config.toml
model = "audio embedding model"
dataset = "short made-up English sentences, spoken by a formant synthesiser in many voices"
input = "waveform_16khz"
norm = "batchnorm"
hidden_act = "mish"
depths = [18]
widths = [320]
am_softmax_margin = 0.2
init = "lecun_normal"
beta1 = 0.95
shampoo_beta = 0.95
one_sided = false
batch_size = 128
Rows from block 3 of a small audio embedding model, named by matrix and row number. Each number is 50 + 12 x the weight over its row's rms, rounded and kept within 0 to 99. All counts start at 0.
Before each channel's rows are labels from the 100 clips, of 14976, where the channel reaches its highest value: "lies over" is the class under the peak; "strongest on" is what is common among them. Only what is clearly more common there than usual is listed. The data: short made-up English sentences, spoken by a formant synthesiser in many voices. In brackets: how many of the 100.
# c30: last pointwise conv (model.blocks.3.c3.0.weight, 320x320x1), inputs 80-159

lies over: /s/ (54)
strongest on: mains hum (29)
c30.95:35 43 54 53 57 65 38 48 41 39 47 49 46 51 70 26 46 57 49 30 22 48 33 49 62 33 66 42 39 58 55 46 39 46 50 45 57 42 45 68 58 44 12 45 49 45 46 47 47 35 45 51 39 20 49 55 82 68 77 48 55 57 64 49 55 43 46 33 63 40 37 53 42 63 56 25 38 53 30 51

lies over: /ɛ/ (29)
strongest on: voice: high voice (59); intonation: rise then fall (50)
c30.289:46 62 60 39 37 50 72 44 54 40 50 41 42 67 42 38 69 41 27 36 38 60 49 88 29 81 28 59 76 44 55 46 30 50 68 36 65 54 54 53 60 35 30 38 50 49 43 50 68 42 46 47 52 43 51 52 51 49 46 59 41 44 48 35 25 48 48 58 60 45 33 56 46 27 53 68 53 56 68 32

lies over: /w/ (29)
strongest on: intonation: rise then fall (50); "where" (30)
c30.143:68 41 58 63 41 38 39 58 44 71 40 32 43 76 56 45 43 60 74 48 45 40 32 55 40 52 49 41 47 33 45 39 36 68 48 63 43 50 36 46 59 22 67 48 59 55 56 41 70 44 54 55 29 34 41 64 46 62 55 59 47 51 53 49 55 37 51 45 47 52 40 48 51 52 28 81 41 56 64 45

lies over: /ɛ/ (27)
strongest on: voice: child-like voice (64)
c30.80:93 55 54 51 51 45 56 35 54 53 47 53 50 53 52 80 20 47 47 33 26 43 48 52 54 51 60 63 69 42 48 54 48 65 43 45 57 40 56 36 58 44 34 39 48 75 31 63 54 59 56 71 39 37 50 53 59 42 53 49 56 38 69 51 53 65 40 51 52 52 38 40 25 40 46 67 57 36 55 41

lies over: /ɪ/ (26)
strongest on: voice: high voice (77)
c30.288:42 59 55 44 51 84 47 54 43 55 30 58 44 52 60 46 45 53 69 45 61 50 49 44 47 49 62 62 71 61 53 57 44 44 38 16 67 61 48 53 47 41 65 48 48 53 43 41 63 40 13 44 41 60 48 44 48 54 60 51 54 52 50 42 43 61 69 27 27 64 38 45 52 70 45 59 22 37 50 68

lies over: /ɛ/ (30)
strongest on: "where" (34)
c30.299:57 66 57 62 52 47 58 44 64 38 39 37 58 50 43 58 53 66 49 52 63 56 46 65 35 54 42 70 44 61 59 78 46 61 40 34 48 57 47 34 33 24 35 33 70 36 62 39 51 46 54 37 54 74 52 25 27 46 63 44 55 55 52 54 50 49 47 60 48 34 48 60 37 39 55 48 74 61 60 57

lies over: /i/ (26)
strongest on: clipping (35)
c30.186:55 57 49 59 65 61 24 51 55 53 40 63 39 23 68 40 28 57 42 48 56 42 50 53 63 38 45 51 64 28 39 70 61 60 28 48 86 56 44 56 49 64 54 73 45 26 63 65 68 52 34 59 50 65 41 65 45 52 44 44 39 35 68 56 42 44 32 69 70 67 65 19 61 28 38 45 57 38 57 38

lies over: /i/ (25)
strongest on: number of words: 4 (57)
c30.81:49 51 64 37 49 44 51 63 35 68 56 42 63 59 63 37 38 68 68 48 42 40 84 46 73 37 63 69 59 50 35 58 53 55 50 44 43 44 64 31 53 66 22 48 51 42 44 53 56 65 49 64 69 71 49 43 38 65 31 61 48 54 53 51 59 42 78 65 38 54 44 61 92 58 56 50 54 51 66 43

lies over: /ɛ/ (31)
strongest on: voice: child-like voice (50)
c30.296:42 47 46 44 50 42 76 54 61 70 45 77 33 57 66 34 44 65 50 42 70 53 47 53 43 33 47 39 54 49 56 37 44 42 52 48 40 70 20 50 53 46 52 43 56 52 53 47 53 54 48 52 66 75 52 65 45 37 36 77 49 43 46 75 48 50 52 63 45 50 39 58 55 36 63 47 45 54 33 43

lies over: /ɛ/ (26)
strongest on: number of words: 3 (25)
c30.203:44 42 77 58 49 37 49 58 43 36 47 45 40 57 68 52 36 25 24 40 42 39 51 83 29 62 35 99 46 46 63 61 49 53 56 49 45 73 54 54 64 49 57 67 38 57 32 42 56 55 68 47 50 63 51 20 62 59 51 45 26 67 66 66 37 48 27 58 69 63 58 34 48 43 62 49 58 52 56 43

lies over: /ɛ/ (34)
strongest on: "where" (31)
c30.8:44 64 33 61 21 47 61 32 50 48 41 46 57 66 45 62 44 60 37 57 24 59 52 39 47 52 50 34 60 50 34 47 57 59 37 61 42 40 53 40 42 45 44 44 53 46 45 54 39 46 53 34 64 60 56 39 43 52 53 49 33 45 54 72 63 50 67 42 69 57 61 55 55 52 50 37 49 52 49 40

lies over: /w/ (30)
strongest on: intonation: rise then fall (48)
c30.255:49 50 46 43 42 27 50 58 26 59 36 55 50 53 45 53 57 50 39 74 48 42 68 44 58 61 64 60 43 37 47 47 43 61 57 57 49 46 29 25 39 51 47 60 42 50 66 35 36 58 51 51 33 50 44 49 28 59 49 67 60 24 40 52 55 56 48 47 41 68 13 57 51 33 42 71 35 50 28 68

lies over: /w/ (29)
strongest on: intonation: rise then fall (48); "where" (34)
c30.147:50 65 32 47 65 50 45 66 69 25 43 36 50 68 34 50 67 45 49 46 44 39 49 33 36 44 51 61 63 56 45 59 64 51 48 53 45 50 39 30 42 48 60 44 47 50 47 70 57 32 36 58 52 82 37 82 51 54 56 59 47 44 30 35 40 66 41 54 40 34 52 49 48 56 44 71 45 53 30 59